config = dict(
    arch='tc_resnet',
    train_examples=39062,
    time_shift_ms=100,
    n_mels=80,
    hop_length=160,
    input='mfcc',
    win_length=512,
    targets=['group'],
    norm='batchnorm',
    residual_init='none',
    eps=1e-08,
    adamw_lr_other_params=0.0029,
    final_lr_fraction=0,
)
Rows from block 5 of a small sound classifier, named by matrix and row number. Rows with one number belong to one channel. Each number is 128 + 24 x the weight over its row's rms, rounded and kept within 0 to 255. All counts start at 0. Numbers have three digits each. After the name is the row's rms in percent of the matrix's.
After each channel's rows are labels from the 100 clips, of 14976, where the channel reaches its highest value: "strongest on" is what is common among them. Only what is clearly more common there than usual is listed. The data: synthesised imitations of 52 everyday sounds, one a clip.
# convs0: first width-5 conv (model.blocks.5.convs.0.weight, 240x240x5, each kernel summed), inputs 180-239
# convs1: second width-5 conv (model.blocks.5.convs.1.weight, 240x240x5, transposed, each kernel summed), outputs 180-239

convs0.145 101:122151126135093074129171122124095117124132142120125153095093150091150130163144118101123160145145114123146146140115112137124139137144108142134123106077133086170125099099079154117129
convs1.145 097:110141116142148121123156129147152108126133154103106115135175155124154087115116134121157118120112127123140133141100086101148148131156085086130120103114171143084130125144130116141115
strongest on: machines and effects; laser zap

convs0.195 112:174164087167121141114106187125158145151096161131152084128127142126115128167100096146144117107157088140157100151098127092141128116147063060089122094114068157163113120137132072148136
convs1.195 109:125110088120115102142158155141150137063105130140125107133128117118137165148154152121100108108137161099063178138121128163136124118116111161159104077170124136131135097114159115110139
strongest on: people; crying baby

convs0.21 100:120109082120155134085148138125109112108160174124150146185123113089150136180148126078137143114156132121137132126161131116105142144146149124132130099105091147107115085133139091136121
convs1.21 104:144104178137115113107112180125089124139166124123120133138154158123103126145169132106113130117126159101127082083140138093131117123114119153113110097099131140139104132111124109158181
strongest on: machines and effects; laser zap

convs0.105 106:126081151138129122167082139100155180118139098159149147096175141114127088121095174137117143116135111112122121090137118106091143104101128174127150120103145174160108102118102177146162
convs1.105 095:123112066124134103147100134180109139089122098134112133095116135129111154102153135154132096130123130101142134154146158171100121159134120141107140166116143132118130145096156115101128
strongest on: animals; fly buzzing

convs0.194 091:071100158112098163155120113130163102101132086119116105116101111155104146144136102122116178104141164107143091115131090119118087146119127125141123132137105153143110132109121160109159
convs1.194 095:147117087164144139133115091142096096052109114136106098142127142106103122151171159105136119135142095132124171146133068108168113130117103133126109113103136095143120171097109092156145
strongest on: laser zap; melody

convs0.26 105:155101096135175117138081146117096123118166109126107129146138093130134120158169137082126148102124147151140105114108162096076149115138126138107121157112112126125113140143123123163126
convs1.26 101:112149153167157143137127181117149118163189132096104086084152138169099147095108111127091131153114120148097082134134131087081102103115108103130125133103114104140127098085149125139154
strongest on: siren; crying baby

convs0.15 109:137123133079134163127142135134142140126118110161123098142119091168096158158128116156116153102120119151150146138141133111099130118133154127155102136133125141116134133142167118147104
convs1.15 104:150134118113113103124115120097153146158110138153138148139103161127120071142092149118133165119122093152103084198129110120111110141087108136110152118161133114121171174097144131117148
strongest on: animals; meowing

convs0.23 110:187131116126108084128129124122111138130143112126100151105091116120158111119113158109144095093130132139086130136121164152082125119135171145175158133130114073134096153122175135082139
convs1.23 103:150098114152114113108129113153160128151104192155123118141126151169124132142117110124099125136126128171140097108182124083100179157158105131097098127129141132157071182156113158129166
strongest on: household; knocking; coin spinning

convs0.5 100:110092167092101129142121152150078150139104150153142143104078158134153122122144145143166153132177163151146120122141121103124123120142094141060126112126158081109113128143126109118138
convs1.5 097:133145133110062148145159121140085135117159105093165107118087147158136147107127129113150139148136130115124162126146083143127167166153134174123121149172157098095130127121104166143138
strongest on: water drop; nature

convs0.34 103:129122139128152162171126153117134116110097133119137129102110115125082132152129148146128131134115164194130140096085067110144136107098175177110156129117111140116138122171126089147168
convs1.34 094:100124113131137094134154139137163119169122145110132092133114105094100150141135111121123146136144175137141141160213077124101125133140143151136134120128102121106080115151138101134085
strongest on: water drop; nature

convs0.189 101:139078094096184139116119152113152138135117112137162129191148126143120167120141111122151112099155136129168169101181124122119179121111117130123127148138094125103111106102087099141096
convs1.189 101:137118126131176167185160112109136128147137106119105144129149095147137171133128081074076106096132134122101142131083109157092059127138122106110093122097115107114104112117138117148111
strongest on: laser zap; machines and effects

convs0.1 112:124133097124114134159093100123155137064147158179161143100124138102146176133134091103096118160164151111129158075169143139098127126126161133158165158128083106126138139117121100131136
convs1.1 105:096142089120132126099135093121144108132134112108099094135136117138189110113143111129081181148140133141152178188155109135141104112112097110145132126132120148078150123137122100121124
strongest on: animals; bird chirping

convs0.35 090:121168089129098119123129126174188144135113135120139145127112116152099111110120081141146115130103125108139094155155096110158106153070152157129123138131088158114078110119107119128127
convs1.35 095:099147102140125111104109107150119119111136139139132089127165111153098144106126067151101092124176134159148155117154103137109177144123120122145150122148148120156143112136140085144129
strongest on: water drop; meowing

convs0.82 095:102158104134134159116182078152158110163110162141166169123175128150137145125166105151102115172183156107140109122180144110113125157119176126148135122183140129118106125072096165132133
convs1.82 114:112135115098135147167141092144104157127128113119109133117070139108150129166114093125154133100084126131115108149113104159205115124141087133116113088095149150098161114167151129153137
strongest on: animals; meowing

convs0.72 097:094112138150123108115133144108095124112185157124135131083131125082137143151148129138102167109143147142094101076127111150076130148094143113129107171104112148122147092195115109109114
convs1.72 105:070143175136131062111133130151156095104116147153174139104141173097109095146157136099124150114092164142171128114126112106106099190125149148115121127110198127118088090140100093159128
strongest on: signals; siren; beeping

convs0.115 102:126171140100097121123134118145110126129140082132106067134114136108130123109118118083092115093161109147093113134129128097135194158146092143118132132127165112167138128101112115110103
convs1.115 104:152132138130127103116134129162146142165142161144115145137146128119149146118143113108129163162103146162157093125162144143122110098164125128103162133143182070143132128104081069103114
strongest on: music; drum roll

convs0.180 075:101128136130159085070098108145112102109141098110124117128125118167091136121151114128143131104165121109152128137121130151140139144146082107113118155145106088143142136119187091135130
convs1.180 094:134116153095175128147091132142160146147122118108148124092172164127118154111141120125112142137132126175153092101110118117119103083141122132122115119095106173105088104107152128135133
strongest on: siren; signals; meowing

convs0.92 095:130073118159116152122127114085134132153092177146132140115159118101158121085142097090163097142142137104144102123100154132133119101149135081084123109121136140153119204129152123110152
convs1.92 091:096092157140121105126131167142108132142126133082122124132150113155115099118128121148130120115122105140117152117097157097101079132076172137125135113132169148114100125146128115108143
strongest on: machines and effects; laser zap

convs0.75 096:123153139122140103166137170180104097116132133159163126119125161104118112125106140119144129108167122120091138108146149133096095101139098101146162136153129123154157120154186139088074
convs1.75 095:129141118126100094135130115094140141107147169120145119117083111092178124105154129100106141135102137111115139079123107125097102159153144144145139143131152153164139098130121145088080
strongest on: household; coin spinning

convs0.174 101:127156170082101154123154119139148128085105133146128107116122102131141119098122096118122115152153129096110122111128192186121130154158148120125114134096149138151114106136061114118159
convs1.174 099:135110133136114134079115130131183148099104125084131120115125115133140086139155162135108126141096111168142119120141153134127110124145121109162110142149149140146177173097142161106130
strongest on: music; melody; siren

convs0.190 107:110120140113169116161106127105095126135124161112098155122126141157101121124074151099130082088129115141111143135136152097089075152134132108110152138099100110109136123126117103148109
convs1.190 103:129180110159109131140149137126150124128125132102117133145115151079136152118121120137108149119124130129161092177084116141173154150106140117139123142176162141125130078145175112135129
strongest on: siren; melody; music

convs0.160 098:143102143123135167151084104066128104107099135124155123087132147127060146166092144126107133164120102139122101183144170121155079116154130158136155118138133107108120110096139149148132
convs1.160 094:139111131137145132133169118117147087133104101127139140150167171090133139102140101147115108143104125179108150130179144104104099118126140142142120113171136082121118141108169121107165
strongest on: signals; siren; meowing

convs0.182 106:103137109133115134118099125103121141142135128177122104147160121127166091160095152090123108141076139119090132173129098128075162147173101097126077140133152088153132163112144079100161
convs1.182 089:142171126121104129110126124129158131147134146171104103106094136113107112139094127126150123153148145145114098151132146135094122151111097182109119111131139118085161112161140148181104
strongest on: animals; fly buzzing

convs0.93 099:130132117112129140141079122127166161131155147092100120126127110109126122165139142089131109144103144133129137159113141123134115134127168171146167130122109134147135148086139067149177
convs1.93 099:074128145112101107120120147184128132105131148174119165140160100094151147122105135155098113116158117098135159113124151167098166145128126136112117112191112120136094133110141088111097
strongest on: household; zipper; doorbell

convs0.24 103:124111137143128124099138129129077144136112189166133185160105128129138143143131158134104145093152149144127123167106095154097114142065105139116122108066122201131088156088132152146106
convs1.24 096:149129110137095100122133148111221131109102135100165128114160128120135161174176125116117100132167124113125138124138108140171123118102133141151122101089119127135173097127146146107109
strongest on: household; doorbell; coin spinning

convs0.28 097:102100126166166107079121109120117160153129148084126123149125139122082077101127132122119152127064114141093131148125121098124175153087132064103145141144098121111133157112130153126137
convs1.28 095:117115148112140134152108129160084133109155130137117115178133130159172137145158169128127141136129158122130157102133083113177133115107146140146106106144142114134167147156138168134129
strongest on: signals; beeping

convs0.147 105:160123157129122092126070126164127134159121096164153154110136113138139116135127094163132149108093086116128116131103142139111125121120138141099083141104166143163102185133089137114130
convs1.147 105:106137110128145156147109107158179135094085097129149171104169075156095150133126123098143119159142106120127121116153164124107117147115122123089083083161152116128076134122123144132118
strongest on: music; melody

convs0.173 109:126100152134150164141105117139116097088168119142147165141171167132080151130098161090120151119109143174116104132148101156069154129100127151095182096124145144119114108128134161129118
convs1.173 106:107147146104120148140132118127130143117170122151139136141157079120104129123105142166153111143159126079141133176169137131184176116140144140132108142123131148124152126158142128134120
strongest on: animals; fly buzzing

convs0.85 101:085136111119117106107136108154124167103123094099190102118087150101120111113112149110119110136112123142153169151095188114083149102104155134089105119148174117137132111106161136145138
convs1.85 109:144160127124142117138120130133092100110125172115129129117084104116118132149150116152091115108114133123098096126135124101083104115128144095132133091097073113110153117101117112115128
strongest on: water drop; nature

convs0.155 088:129118106104170142102084104126140107133119112114134127113141165113107152089146119139139136110112101116116110125122142078152147105109164112128149111114111111166153115123087119108123
convs1.155 095:144160113137155164110106148147129158125129128103138140095149132121114138125128090119105145131110140168130131124137173103065159102098123117106152166136125180111105142125140064129106
strongest on: siren; meowing; crying baby

convs0.136 097:188086111143147169127117165137116116107149126155113152104134119150141102107182150113144139145128128071125137123127075153159160121138130110100172110134089153111109104106109094131153
convs1.136 098:113121097106127153118160106148129143163150144095114104112154108147195133108125134134116115087082106152111144153139160149110077125169092089132123162148162171135149139104110145151097
strongest on: household; zipper; coin spinning

convs0.42 101:191135096159106103090140134133141116140136162129114100134138185085144152132161160148122124124131135129117131135111149105161144123102115099128139105088102130108130097101127134108152
convs1.42 102:073153123114119088107152153120119163128127120133123115143107089102129094106166086093167128145155139162101123181154101080129136113131116140092159130160135139096153128085145095171100
strongest on: signals; meowing; siren

convs0.154 093:110117159091115141110118117116101113107143131117099140175132104109084125111120156120068165115107119136131118133137126141144152150130155127096088148145122150131131118119158103110125
convs1.154 093:102147154135136174109102124099178112105137118167120079118163116120133168139170160130131138171131105125136087143112072136110139133095112147125156119138125115132160134132098085097153
strongest on: signals

convs0.100 106:107066086133125205111083173163124131100125130145124141135116109121114151169136143106120133122092108114158153121123096103109138129169148151132132134105120102080140120100127128141142
convs1.100 098:153127116095153127113139158040131090110132080136132125140184094100143119119149151114119106155129172097177152142107120150103072107110146160133168147144112126081137108128113107128124
strongest on: signals; siren; meowing

convs0.122 096:108124137096168144114127131136090125123119155137121104134119083134150139168137153132116126107137131102175128141147154189124159171128086134141045117170126110145141108159147103146114
convs1.122 099:118129143163113112137162100119112091102148117112148127123180132168179157117087111103131115193149183128089091122095115131112116130113179161158108110115100105122153086128144165112083
strongest on: people; laughter

convs0.239 112:145103117060143125125124122148140140119133179173109125149155123175114114135106156170148114135103100118122110100114143142110155102119168179138186159128130133148069121114120134099105
convs1.239 109:113097107136134191131124079125152162156114105130105129146103105133093082117123112139120119118196154110111111129127116119128151160137135123122143129137065113137130096109094170125114
strongest on: household; coin spinning

convs0.210 098:133103142133138110138165166167107127135128111115196146116127122170117109148166096124149110135145113108158121110134190123076113118136159097108098137116121136150141140116135143124143
convs1.210 109:131167136119168118154148155162116123101146164100149097107142133154145168092127120132106148130075147150084147130157150130145098067149112060111103100070125151145139121137132099131083
strongest on: siren; signals

convs0.172 089:122163091110079133105113120125091138154115124130120096127072103163142072127122130107144112097116157144148140130125092130145150112103114110190129118119120131081132098086106107115131
convs1.172 096:121157132128119163120105128158112109065133162107127157100125128098150143115159128101153132165154130159128140114138115103117130120138133158128119110138133154159131154142125112127136
strongest on: laser zap